A small contrastive image-text model, trained from scratch.
Model: 23M parameters, encoder arch swin, encoder activation star_relu, encoder depths [2, 2, 3, 2], text encoder norm rmsnorm, text encoder activation swiglu.
Training: soap at rate 0.0014, 7600 steps, batches of 256.
Data: trained on scattered letters and digits in many colours, 195000 training examples, 10.0 epochs.
Rows from block 2 of the text encoder of a small contrastive image-text model, named by matrix and row number. Rows with one number belong to one neuron. Each number is 500 + 50 x the weight over its row's rms, rounded and kept within 0 to 999. All counts start at 0. Numbers have three digits each. After the name is the row's rms in percent of the matrix's.
After each neuron's rows are labels from the 100 texts, of 14848, where the neuron reaches its largest size: "tokens" is the input token at the peak. Only what is clearly more common there than usual is listed. The data: scattered letters and digits in many colours.
# gate: MLP gate (text_encoder.blocks.2.mlp.gate.weight, 1024x256), inputs 0-127
# fc1: MLP up (text_encoder.blocks.2.mlp.fc1.weight, 1024x256), inputs 0-127
# fc2: MLP down (text_encoder.blocks.2.mlp.fc2.weight, 256x1024, transposed), outputs 0-127

gate.392 099:398509439471453373513522567571473486446495402486604539433443555504554589516472509507537549450531472429423527448438562501446489502431561597490547438541475489466411429554517545569551531475441518523446519538455512476546463562476398413491518521538554537567522519480471542522506410411475551475528486456452488461578473494409503474569479420521421541532483578479522462550544520425518498498405
fc1.392 105:457564514475533530456456444404392489534518503487465453562542567549588433366404539457589445492521491565505537533456469405440597463522417586517468500480443489525469483545505492557492555527503511472509526560545526525479393411463519534512527509450433433587461458547485505612491464554542474550454545520447549471473493554490528439436546500456398524519547472509529447584463443514439539504525
fc2.392 096:475515481525447493592576450522424530458533494517480489465443522452502542511573467444448477581553484393434506572505500479448437407515540462486573548520488497500594547434514554446543476498396486492500594534590477506507497582486523543561502496442460484544504465462522444421488530506494513434437467477436536512503453414516463583542554653584501517575567512546514573478494512522489525558494
tokens: "0"; "d"; "o"

gate.516 102:559446530538595547600519547529514463554493508539502477596544529484601391447527559574469515515475464440498496503374490465564463477478493441479489486477430462506512480515593509531519591532462536612453443533621516452516432441580476488464552586425454453513474510405490464477494592499458460457535517449523529483505512490433469562439433446415500521446565602530441532503467419480491493500624
fc1.516 098:418502464468490564411513455455459437511602544417508523574483580591527482550481499504479486550479542486414509440521537495463538508448495498508458508509373569401454559456498452510526493514469547529398511401496501517480485477525492538498491437566483630557573434503369527442513366454497481554426488541548474549648511385588565462568438528608428491569569421487483471483515465408490555527479
fc2.516 092:529483485522533516451537462463463508683432452563522469531396439562589502447531493546540496451441468489544454521569517500511494538482428557556517492430495559459468485546473514491493543467564458527469525485548550585470529445546339467564501572502430468609405463500536418542535440455480409546486498611416577470479396515536621585505427552487540518511520530519520402579550477498484517583598
tokens: "o"; "0"; "q"

gate.591 091:491588526509601516448463557544459529537460477535494557546474570598482551556461528551582554441493483608501493603425456439544503510402439544519462401514515503430500449606503516515421420539579519561585530509562442510471503465558478526544489549590520507458491486538564427461485480453450511438572489468470569467453491441614519532549583582366527437468464482530531487448610421542491451541593
fc1.591 092:478482475458560609516527426470579561542466447445546439533511516498426519519498519511555493521449397468458497448576440473426508494515457529561556450525514428397461533511511461437437410527461469558541532436477569507544571447506510531550580590524562617486560486421478501421476544576506463492557484507520440556490457410520524561502427490608596453508558447532410531542591500595518465481450
fc2.591 097:573561480567584478509385469478489505479435466552531515493387533513458517499520485523529443474533582567534517581573506423523482467478460512492383471489539475486458477386430514401508558620460452477484489570472517586496556426465425483486431449492465526405433487531567576453496489513450372553546553428508547519541566491548543541458533494506459544591482485420487428488485380470478506500579
tokens: "o"; "d"; "q"

gate.46 099:500485550466582449431437485546564451490539553519429459498373490533514579505544553459628451453458440466519439567510434567467468540470477495536465536501462462516492434620509606525416506502500485458493440559431526501555460564489595512428528498425463516514461562472449517511501484531554478526545534438553487476551427533520499500543488493555417532499589565540588520504517491546446564493414
fc1.46 097:493488509511424480398519417535493607573483470447548479531472490559522420472455465529507529463504542496490546545512426515490483522483531489588538515414327432525463504541487576502483516535545511499461555511583565581470490496543528489559509406585552432500569472457454533586410479447514534499560464627495543574527580473522507509492527504494514492512529586477496526625540533482566577475545
fc2.46 090:534462549508577544484683460436467500401553446520540500501558556447538544577443553546512495480516479528584520517499518511532373625499531435459448454499538541475464442472476349458540487562464467535525477534478549559427452524562495483547541486459490498456462551516543535534572534492430441482472545474567537361486548518456496523467638445428540470496507453410402514410502510471507531542516
tokens: "v"

gate.385 096:578460574440468477624462466408507596532451444511534433522490421541479379483488516463525498507524473435481491484524514478548480514470460514507479384453567494446531547465484498494450537510544565499535447465481442517489401533484565529533564555367524606471475517482527519484495552435510523468468474464468498458481562578474483489377442525437555517590586540511463527498551535488586567469494
fc1.385 100:552572437502433623532473486445468468570522465561606493521586491578445531464490512607542428557569450530508522469485528527528520456517529505548556514483435506541497501516466504508511442596472508454511586381491591470622453414454434499549497432515576450552432459557397573523482471486523437542547549598476496556529495551550456416490484452480500408517480358553510449537507455530396522477441
fc2.385 095:342528522441477413550537471476495548581561515432551507493438574539422501486492508439504479555542513474544518525459557452559442547574482505453507589499471425453520500572519557486466496548490458444578533402460489627465498539579391545560369501565511431499488398517544439453525421512538466489484573513474433519473478483540539485537341470513561512410501523505447489446549590394539508496502
tokens: "0"

gate.357 096:471484542521488448498532509461526558500484499550493391569487499496557452461409498473459505457518575477558498554413502476541538547471418542475565539533506565427508518539596555586541560485486464543431355491444563553494531491574473524575437658523478551420509510542547547524458452584474545470452555455479461466568484463532547471537557472479532482521510509429403475472538464511434600463505
fc1.357 096:491410596559437484486516486605404491495535466512528481536513481580464543412394489486581525432533500471564504521478525546521560658488479594512523533455488533448543439625522525552446573521510494401513497515594527500523625594528496558472453372505426549495408421513485554462578472543487516526482472540496548551543440507477479527538486442540529491539478490538538497579492509536391581497501
fc2.357 094:477577473564578519379591407456388491544473516443421472540434482595436523567514427447401455512557520511530549536499607485407553540457489568451558555478520513450542564494471524477412558557482506479499451347507519536469481489457416508539484546451479473544521478534401511471428497511535470532434563519430477556545395554523510457543454503581506469501465446589512508487457506533506535518502
tokens: "o"; "0"

gate.617 099:500428494502466499493516495487521563510448427570369558522436498595561457465504519431486605552555579490527409449533457494443439543589499538499554427558443539472491444441440503470558432464471435442506556496455483494547405549558367430431540551515502455509450544566601520468569480521498452537524491559425568438489501545655496453502465524431443536494478513522450533505525471607559541425570
fc1.617 099:459536451530500468497586526504487528550517383614384493503525499436527513524540491425624479525462584438550563470516493505465470486500522548504466552535514436482525419505502453517493448573501553482521535508389525477488550515550470468402547554533546383408434368470517463414499542412546445519467489484520518541508459645557614430483557520583428557466487527526409604428550447541543512534518
fc2.617 106:492443522482510457504415472454490565547432456442488461492375496619530530532519600511479539526538387519465507542499512530489585460512503493499622527435607448400497539468522440541483506425522440624560453611611559424553449473468544528594510453510469429497537492493555535451482472501483517489527518487469429504500529499525488439502431528574551523489495524515505558392472544516503461451552
tokens: "x"

gate.598 092:550545533478501536500506464439444477568486525582407513499429408450444575597550435479408479583478570480417517570430512514524463497645527518476387508561481494509455496494475489574519479506457428494552510437483546423560480567469473556444507501466511500399452468556578517494451417611426493447473478551468530416579476481481557573513432614531498540561493543526524507482590583426563479569497
fc1.598 101:547549476576494574525472521429549541434598547567382536538577491482589517531540442464465515606418481486560393551454440569531456498516502428494465426510523453526576530455508504473525480522567446530503489460499409516460497508494525551478523523546547454513465504454512442504545404520522569439486485571607533554543512614503481503555463504460493510426512470565476471388546522494607589558481
fc2.598 099:476499526475530511495501489459530502478468556588463531503455525506439452542530431517497473474464413367485573563542515472429511508555455515460458548477674493532500530439519497525607452454535485483533550454484514466609502522408559544451462387607482503504507603511438594496544542624537525542557522541567420481463599571492588484570486510486474520575489419518562599417595512460511450510502
tokens: "r"

gate.565 087:421478531457559493500570622509509366488476458534651508493580529502526517443456517547479560406541461485484445524487413481537578456494534557465553491450511543586551530526526456500528634498507446571428508449543523537527546550449551535516481608460500478516527510432478466456424533475474473505573496602538459531472414465495451370431464452445509431490485466471451424411510557490506503496496
fc1.565 086:374482535444490447411456474550383537490452559561468490503590464469506497510442498508488488510432467570491457475454497505435465536516441469537499553551519541606542519546485480449538543484497533568439432495474529471432515577491465409498548465546452462541476486532569536531417470414576410478522427444506496550396495454526460448495474547524521425435511531490470537474436560460513491435429
fc2.565 086:621385449382500540478484495472491415543505456529504470556428441618486570524497470429583402535541545482597510511496491573489428457556526473511467496528488507460467468460437551528523458529417521507563446539453443472529464535491378459475543462490445556456465525466573535497412511514522547451448446577499467588453481515572525526447525444594466557508458542591539494568529478501515574415546
tokens: "pink"

gate.123 094:563478478391545558460498424540554563525373554473530471506449523502505581529548560516474470543492466514505506461412445574515443529517550425437450612535517453476539448557556521477541563524559474481443470547512457498512497537541505508557502478574481557417451392532455506425535411488508507464460512500485472573515372560556508504525527549553539498462532572453567467508463504548582371558533
fc1.123 099:493576471589492462497478504347454606538547462491441527488421413449438402488460427532541530480446547404540467507531530457484542503493356577593608488511468633504522500514449504376416467497510442417480515448494497414527470522503534483493521507563562556511549517507437491565495493488514486480631567510493527569480514473648486462484569453466479516541444422433461474492454551466531433517500
fc2.123 100:550509463437419440511547542448534492527495512505589474492541501482515408479404516542499496468498428468517488469451535501510533548532518515554543535411435433440553530539580616362465535516548495505508532436470499577510519486583447460642552504506437524509479531478445545391417516493568606534584522484568516568585544460558508416499494512403430510436548491466470546530525521528502507578478
tokens: "0"; "g"; "6"; "q"

gate.588 097:440412542439481427548552525471355541498539434621477557523489559461424559507465516481474508527494497510410505475501391483501558484493468490527500417447459536541489428526514434476458537578517512546546419499531434478491447447473577546562440447507483469528504516458489392493438537490529388427518473495411455416538586497585471534483538426494526550423565460542537486417499489545587567500470
fc1.588 105:478582441412532573563424570543621477444541509471489411455522510502540460428487444559507537532525543528500517503498498515521566423500429491456619487505434463490529538494591521476470519485544436465518556480537542461537465565549518481537575476542428499519541499555494600553416553388480511579510573543531542552450427495487616549488481409556433423566476482410494489554518509524438533477494
fc2.588 102:452533420524501484511515469448508583510555437562487522571517527503533546546432598532501566489572531480427507482550512409545544486491518415536508464472506476460580571520519501624453508575510446505340469496554473523491524524469613503453502501491542545451534496551440486373420506485564476520413517399440480550544514516492426426517474492449498530435541552551413459458532568460538522470477
tokens: "x"; "m"

gate.460 096:545503524456523436476555524545531497489595440471491504416530502378411428462505391504577504468514506509432526533466532537517594445535515435521532568470497452507492532467513464488549536454503540502550506481587452521459486510479583487504565481472442449441541522540523506446508586486499530461428478529438461592475494464552436511459528418516518551541507582540450450555504390409447543464560
fc1.460 098:625523466564555526545596548476450496471470447573558464480578494518509546522529540501587519603525622546546585434487344466543483599593440522582490477490432455499459491511508527587457411455520452526498484481391503495586482459427555449536514418484535528551447587530509459529511464462471434541567496480487441499499410532578545556450501467481477552533546545483464499474540530542449480529442
fc2.460 092:450535503538409504471553542511449495475490464453472518444522471470510560508551546456515553459478405486470468468454569547508604458459464504543586494573530553503539563481445586554498565544466464461484465579553443478520520465458498395551497500469491471511479567437463540503535430535498474443409481479414559535454448570520475481374491488447505520544445538465440612505484454484526476466488
tokens: "v"; "4"

gate.83 119:492467476494467503420539504427585486473508547453531516502396492520498409491634533402551467458518533495524534567626471538496427481495429477515553499516560525534488510492456542502555458431437630429516526464482551587473567469556555576556456528444468399426574408503483340499529487433551446464453383544486511496437537539455500554468522535489532482523447440516499463477523448491566445511608
fc1.83 110:569474470514477467470570476363552585528446487449502467521534586448378495439597467424576566468563532535446495515594521458497451595497518395517489443564500541527478605452536608433515460422427517379439489486535483515524599493563489575515523590537586552489603464536472486506493453451486500457591523432487510506448562524392541456452505589427514471490545522480581531518462466465522453473492
fc2.83 102:508528513586405492528532543476430489409513548463427530504546502481530525478494564439437531532474424515508441538542466495593617563598412485545437497508488507572549540554490445484486498503518557459480470452506497556433514500515485520495508484544582484564589377506440443487476397527569414518427491512538508393470468574447516519414485478557386434479623485537541600448522531476494447464466
tokens: "pink"

gate.313 125:521562559413537501456444503441535500594554566519455512553482541584520511466455403500482412462513546520493437534463531466566425480522470457447559495466500438529551507478528415490438461538569561402447585451599566390469499597507520429435551520486471480527485521517535500543371496515467462418466431505492560484490509489473510507502585483566491453516530604474496444469514406538491590426524
fc1.313 119:481462520582488424551494540494462477423461473469548497531454558483542502565496595468518575555493533428434458466563413490524495483535553520470520452535530561513485516475467469395470520510411472499543475469381462608589472455490545556492395514504467527569445509568531493447525532561501520560572544535513492518452432465436523525545393538432597455472455390507494571556529506495520464535452
fc2.313 123:498448424610458475457519496455497427451466441536591506477489500423501562496559457488479616517552515496464554519539506508499560450471413439563520438553522482502565543479476547549594441454581531482475514518523527608470464473569485573567422572523503559485436553514462475420467421493553512439694483417453474575464398474489547525577455621537496465558442525491603540552532558451588485450495
tokens: "v"

gate.258 089:417509477560466515565478435472547450561562459375572496568494472451551421522526481492591564528553401470524468625551482527544536462567480525474492544522529507483564464524568517561534469527416486518456511396466465518474474564420488586494488514571506570506511467475568466490444444480503410470551443488409466593506436539422451496485502485659452511416584497564486496492548437568481462543491
fc1.258 099:539516464414473533508490531465604540526401535477477545460561491458521480503525530398496516544589467515502453488548474476465547577473545474403438445471452521446525513513514539512493489509544516529424576511527482593493454571438547530426468449484516468502546423460537474524554574468551487555542495609516509554501472573534494440488503613423514417503483475522444499517495502519629526452476
fc2.258 080:503489571427472531500519573479540522506438432527457481547476600527542432535524506442472606534483476448523468521485479505442510568473531451418470497467454336473483552455515544523475460528541505513471555472508561453543429531451536498429504569476442446543536473541561504472455450484510583523499481449583522464530497488509567486420510546498406468608538403607445465383533492494493513494585
tokens: "pink"

gate.236 092:526481574495518467541429500611477415601521479438478457543418492404482512542503516460526518543486499511402539585470447449443513428463570470553462544574461470519534411519428542495463467559403620486491443558501419531449551493576465599406541475467424545533512485528542409507476530517485392565464531455456575541543493511515497364503468544515516476477500482439502403528469493470547495436575
fc1.236 100:561473437522458480405437464548468484519533496460592574521451578531465530508531538543463551410505487533566535551487477536440505459511583503453435444469525527512444551544534476509448478460451454563417605529537508482535447465448423601511502436526427472467596459553465512456479536506427484506524517535468510489531510532500516521512539527515373572583536515526563537544505558584593496518621
fc2.236 096:469526506418524464526485440398493588382502487399532520582499402586518459538528482470397451588464456600442486487568445474421402456508499457423517546502527452436482575408530584475499509423521584487517508474568482526556513568487560578515486491553522484516449500519547515514577524546456575390516504554462458563453537559542479471570537416540554472554525615445571568458460479539496441524496
tokens: "v"; "h"; "blue"

gate.575 111:510517591459559502579569460421543617528409395419537486414556527559530385538492516473545408565534565666471361527528445469481542366521466489416440455632440427531527509536445515555470479539446514464520465452555539530472478502434534553517418596448515570521532525478430448604474450502499532497582470536558462493471425611481446455495496502481511466536483436521418503556494394508527532483474
fc1.575 108:534583409555478421518523479505470493489582537493534533485490482454489592473523575450421530509525503395478486521480537462551504561520439518587561482458507601513475484510398470466447521500584509532462531499469466502464599494537441502464489522470506559553465539515449561467576484568551433422428521573473527552504549473505522513608407478514498465559524554437641485483558549528454510470500
fc2.575 110:487490511495465582536542539502512564467565411529517471521504451538484496507498446531461540540534524490429512555462526490459455458444536499531580451541422583539511445533460489530465475416530430497507507575500488593446544385491556480439518408594478507566331492508470505481587474460416477476555459564487503475576592385586415508597425500483402562555430579460513492512449567617493428462512
tokens: "pink"

gate.131 103:460546515528491552506458497523597484448425525466446489560488471558492566447519452505526553544418485526568373505478450490478598533476474506392465539599513494432559407484446573437581474646494510461513531554473576455538628535448506411523490489503517484535487511453467440503425499543443437462448450515528518437534620480446537542524432503483493585572506506510475433457497498427572503587481
fc1.131 106:559565453513526501455547578482503504472548483546406462563489497508384445550596537433509613542491532463533522435487383444475441545507478430465530402478449537552510498543469523438520449458594506527596539538433418459546484548510544639512541499496475472510468403534405518463471427523536528489539465433506399441410526554501483617520461489564454474534528530546535555492404480519546467535593
fc2.131 101:498444559502441550413474406552526454509533483553407515531558401450496442546550508512553579454522506539438526453465417486465577430469503574342603537434460489445442504575543512518503608585506525519466507455454388489546439420561411465425496506597517538477481489496500592501508434493466515452514552554513438578553491507517441488447470458537558430462539468617586487523521482476528424520576
tokens: "r"; "p"

gate.604 100:557434578489475526467557420436609458569577607432525467427468548556438490599515511448515506452463512492483564465475540509396491562561488460525582513512537522458506584569466545449445496503551475499541526514552533456417621514638487455544481444514445478529552472497497447475430489529473438469496533510515531421436538472494497508542504528451477511468519601545427591557527597513459560445407
fc1.604 084:379586557561510539500520534526480498462434465437553569457494516577509478537496465518492571476533496454534507539492504546572528495481488460460550450476485490545507524543493456549485558469490410507546562381622547530518470463498548527456541581498467490490599541419486440473574500445501515558569447563387458466477520560450486486483502431513461635510509501558503456499403454545501490432474
fc2.604 096:482487409418498505495554669521567420516482477509403493486413452548396482459494520491529429542422461542468575502451593402526539609542485504440523514495484412490553508431465514497465544481506423442538480481493497672374570422498503549490489428476514480485385484547464486369551444505485551478511527530512496510380448543458521501405505516507501560544451503490568601557537476516453490519554
tokens: "o"; "d"

gate.265 090:452450465541550498528423440476485423483505455550491567509539511495440478481552493472458534489439477604534422521460480498449606532570544446524497475504603513467454516511515528456588526484469530458493550516520478559359528381412622597438522520437601518435476457564456558521490429540479484403441440532506618481499498496438483479437599477473466523412581568475507528492434487532541541540525
fc1.265 093:472532435501482524520528504500493457514554530498476516542412517410450560490448532547486459546514508514523495522557479473577580556503434464497490494535535523574578391379553507449393380424505502558525471543534491386512488637459540505513448488576453489548523370525473510482464520496540491536483433493510397500404584479541580543476492552483463542524529520436602567472590456512429493384477
fc2.265 081:427546419408503399528471508522523498498427484448520520507552501505535512506529524610458497559486409476502510556554371476503413603587520488549423474571465459499437501563474484445512502541465533488518561457567487523473466472555520545561556565473511455482558500507484512582513494525507481538489533503505534501453522483502483522522412456529533570457572488485476441586445589528557527501526
tokens: "g"

gate.446 086:562467480439548545509577504504428565497443545477555520446525508567477463478466456529514474464491462532559553521427486532506517621472418486455359560459519553499549595446370526540624465492465565513524492449517438399516508515576558537480540481415484556519536458571488487594460469583433531467467528463494573486509479385535564573480526523499464571502500421473486523440514493491498507474548
fc1.446 100:484467527444518492548467461545474488512508502499487532441468485516506619445404571512511452617466544526533568485532472557492565480538478504497458503572561553572552486562479499465519479500493527507457504529508429524436504503490498525439424591560547511448469502466480566578525444430458481416403428522515501505593657558510517557504459431402482385493424481551508560484457428474510549492563
fc2.446 087:443487489495559504569513493531538530504513568497603404550463467607465435458499493514439472508549620545489453566471521534649474572433540455519508490506532469503542479429499462476502511479524529444506525439530543493485591507513462517472516524366625512562481429517552574511463550506546408474492504397551571495495569509395474455484495475506499523488560428515450587554614460393382471394583
tokens: "v"

gate.548 111:524472621454532490487541540524460511540491456534468456491481555486503449542563467523630484451464559518501572491601438539555411514469551403508560446490499426558502507552518512500540499537546463505492551537500522395439446450497464481558499516496502416541522534498625414546434509500536393458512567489544524473541479521513512486511528468428362472515569453564542512500429456489439486558421
fc1.548 106:470545545628439611522448564501532472419503522509502506475485486589520502436578484542555511506524541544426524534350575517486510483515543450500515455523572540469385509500496534459505552370542648534510487592517530454476434581503520595547553562448575491579511499489576487503453503506446466472541506430546450589500444523559483410510457587542519528525475553404531467577485508488599503462579
fc2.548 109:467490456635519513539440462466404576436467523473433450425437515496517469580558423567441535535568376387564444554499514506587441432468535405554520445526425524585578532548391557441496481533482526549472437466473454480529494412494552472490552500496449479424504513534561570489493547476573416541531462436485457496470531444565514474512534495525422509507551459536512581561466537620557479466444
tokens: "x"; "y"

gate.639 102:575523511493507472541467492518452540515457529528531534528563480493518562603414468582544604516459447498448484444511522566498530476521444484469534580481454510422502533407464523451517432503497580469531461435468537473443424558484514505487394355452562488554458409439450509566467508544506569540493430441586584479503467549418612583555511555547407444549514544562459534555507409513565466450491
fc1.639 105:533461544612556571522615558537560567500451510474498540476479472452473470467534612427541525534491500672622510511551478494485571562565565511569480486527488436492504489436577502568610538535502429446511603442499583422431514562505558502469423534564535575537521453434470447579538557510434523568553507488449496446392433569507529550491592537536486458470470450566537586473492524481545440550492
fc2.639 091:549458472491502451451420422501490527530504518522535475488506506519650540564532498514515521470518417496449526485471432467535572537512535579423492556499436418486515547563492498415518573502512561464494458432424475448551500508459594560540552442563535544540407451430546504526535467456519518486427514456552524497533484542512549525525471457511448424526480479548455465475545520440532429476463
tokens: "pink"

gate.436 103:460506462528511542443462467553546544379494541565525561575458474513380497539503472506471560479453563482438505545448516515467476539568579501464402487519480393438460490454536423481506485528437535474572535559459510536523426543524457522462487459442516523448553455463486528499512497408535480500534651494434474414522523357439528537502523502540403528442544611534557576572487447563494559471403
fc1.436 100:370393497519428547516554521602413474378600519460497522528495528508485532443467482435425516507517513561500489464447460496453489550523473487498497560570550473536545489482450504451604519478415514514495590612502536510477508488476456481582486534572503411492571552481535545539534504538566483488486491514459483449507476566460558500501444538496492497506546613492504503469523494451598441510537
fc2.436 104:406512415520442466474495525479543508576465481578535397449534470557626513352508373532502449583504491504463541473488514418484453553489424369530528511525423450559513460497467537558493503472563560450502410599487508527509507478496548548511541499444599401469465487544488476467526505512440471519464510461518426550479497555451491544380508563490510514560438375447393523458466528506506435539543
tokens: "r"; "p"; "a"; "4"

gate.375 096:417494533548491520451441488493333523559452548413450578483552529489508573530528471507499441517396550553608497499490512494559464468425484516502550556426580487535461527534510503519508450454460550507483556381500519508484550464419507570491561558451565493459570511575456467594532495405487512528437506471515526481525416466574602462438544518554463478481654509486468480519449467566480580555438
fc1.375 100:582563538465460457479483559487474527513456509541509477390498509571552548525544484509506462435484493477520453342490535504453486543472445538421517514526541497425556439554483532423496510530455465462593469552505551489496519475515488440544573499502480480448528492431513538544653528415438569528537514530559514524520508413549491440587505484499510542472507489525447579440500475493447551467464
fc2.375 093:400402485490519481502553383566529462485483512443477555600505500495502351427517398469580491508373479463475557517500435561523457428515526490458495483376492419450528497437456415498501475442460539547555509521577511494476548477513505457534408495502546491532520501558504507410470498539525546478466515499513454476486482532513611535541453527400520521612496449449505530520447508545529456449557
tokens: "pink"; "black"

gate.251 092:325495520418558480551466578453516477461428542568345511540436522431512456563427555486555499471520483489485471568430464500502418394514510562589431545537494482510468546481515476522518499474424446497505441494454458529528484506638552506472538480490468572434526455422485454522450540422533477546417494554577559601449490506466511563558464492558451525474531536508525424542538517484436529535410
fc1.251 093:469463517451529529467459539509511433435573506499519481421630488401517473509552591597385422557481558500531542507478534492483514514442470481578440453457441478584529495488488474547498491591348461426506556469396522473493484459483476523468512480576505464423521483476475438488472483419514565506448449492452542519549609488494505555522536486520449532482478482532533524498594432461448499562468
fc2.251 090:540549486473564495482479633483550458473373501504468556441509513503443510529479471444604556511464451456480450546575479432472528473568537459526469513502540475519516445552540524494518624488523464528531525573594470516609571461472617499434535571446515501469535486543493531481496493493490487556448519471509572452487510405546537517453450525503516486589420466494515489513527458572463396410601
tokens: "0"; "6"; "g"; "o"

gate.380 089:525438568472436497481534510383500486564456466610491433522466516477455515450430461540470502562611559438508569518536363568464603490556474568490538451535504485508536482481439493449554481570509447541528539518459484475485525554521542467489465513542481483526457596680514475485531520448562446528544458461553443450492477492494492391508566504557437482509485467535511516525529546412503506590461
fc1.380 094:517465546498485469451588369539548548586503606540489454530500532524535514503527453566464533567522505474513482478564516513480456505507486522464490501475480514521459534453462443490477504448538503439481508547473521409565514479554489520545487594536384500460548502515472479462480501513505442463469521543506489450483499543512344507596372364463435554510488553519419529522512607408406458594461
fc2.380 089:487545560490398589441480587557453535453473468560535472462587526475628522542501586504501418519509499480444477505592544505488517436454468571587505480535506419561542462490535510524459564517437467515572531573493509492541487550496490421472459515503518508548495516555428487510493522583520512558501503468445570561484466404551523545447552547524422480530564528499517445451434459561572544424469
tokens: "r"

gate.572 118:554525543492486550511519438530579433513472560531408545464478449530514462389590499532508570540515546480482397487542490492470468560558443525454471433615552468513488564509457536385546429448475487607466559581534530534467555482547469595512521485459454467486492413451340521527437506535540563479422446568505541470357589541464423509436452483528516525421415454495518480497455523468487522502542
fc1.572 114:522478507447504502504428499434558523497524534433536479441472475556488545444491415538502541647465545388446417504446418561468550522494497513495551499633525505527479488539404561432526471531518480503489614511462428398475540487440474555555505524574454494537487481601459540442435516604585499448512513479584530450574509487478485459543500491565504599597486514531554492489432566467562404528567
fc2.572 110:489495431524490517550485429508514470475544402539493528527533480459470426526439433503519445481540521418425440435487481461524513479474433539498527508548523557422452562572473570519575507569546490520487523588524498480483493585424455462578524448607501524516514517657504472462482486530493551398509466487551454456452522508540528453554495459543469459568428535488557490441498483459574451512553
tokens: "r"

gate.476 096:473584583476419586515550440473584485508458440589530538520471518493488465541518437527398569572566452499535476433596549516493536481540438444485513415528510518448579486429509593568410584496517410487497524489549606409619468515531431446532432508491525490479529494568475480464594484535532457561556551576504442576536444567480509553457495462518465486526624516473556469470501528454509575456473
fc1.476 102:487489522538528434455546513564457455536475572412528442511417484519433521456521566595473640435535492459433464444478561536536520574457534508428506525488519507449405545482440514499508500540536461533458549506545481510573607515488497505540527548455488430467525400501527417507530474598548466592466484421390462514570546531514557538500556502552442536446481551529563495506610507462420523416482
fc2.476 095:436456443500450451396496461464472476417608481413442521525474519489488622404451477488528413503436548562504501466480351533478459562488535523530496441463539452603524542490511439437625494461466545479520390488433512543397519517575579514472481442494468554452497561561410492562547470451548522474532534435538465426519549435468516486487471455459530483458441513451462547577424521482514530418562
tokens: "pink"

gate.76 097:527408513433553408519528426512495530389541495418485551554512504602429585492428491519534550472523417480570570567527481542429532529491431526507582583527469431526483439494405561595487460579553416564575451520419505480536444528459560538532512515547365528528478520434401533481536563421467458553460529387489454495457453496460457434584494516514498478468490442389496512468586472435471419460460
fc1.76 093:525511498459600445558432490420484578480547529488456569581504565480580528490469445484543526572479570480494428488455545447480492372437485494571477579430564467543489519480517473520441530449499545491542460526480528426514557478506491489484500493452486544454506482489567545532501479502413457488461607523563493490489457379610626517475477533537543536518538474474532556466389487621448570391521
fc2.76 099:486475502499518383498491562553415470501452438460487484518525467501472468528489523475452467445621435494471466519538586526486514425601526461457467505462467533527395545526523529515503503500561618473587499518507476461496488559550458471579516561461522507497494442589506377471595591593450486511431478622474537556436487487541455495514509395507500528512411464514577420613514491514463473607463
tokens: "x"

gate.44 096:482482488495498474467480454488548428561460452491457550497521593574476492502566467470512444463489515610532545488525449480521497555552492443577434418460483584569541510514465484449501502518562484580467424517502547623425532470538454426532446581475404570501469487489536430419525340454495576502506481515528557458542474434491519433530460462511483551356455518487486492612507515484531465456637
fc1.44 100:598520544489456543458477486449614443471507497573628428568513515461476520543535431493505403494526485473588580587487507485405434518492555594489578529525507522507544477504479495543574461428521593549440540478531419468525587560454522473503566425465532505488521525518542517496524497566516456463430452483430514564568399513519478565441481531511546403461448514410440567459568512424534508585505
fc2.44 101:463614459469529399473510518496550446507462390565455478528509580455549514409590520491567476474519568508435423505390411459587424456432567487480610584463496458498550606447515498434510574511447518393478554550563478476470499550562600466548514550524427483540542541486497518541467457497493485479569527455506513448583463487499528551506474512453416483511450531600500508539561444540511482486463
tokens: "0"; "d"; "o"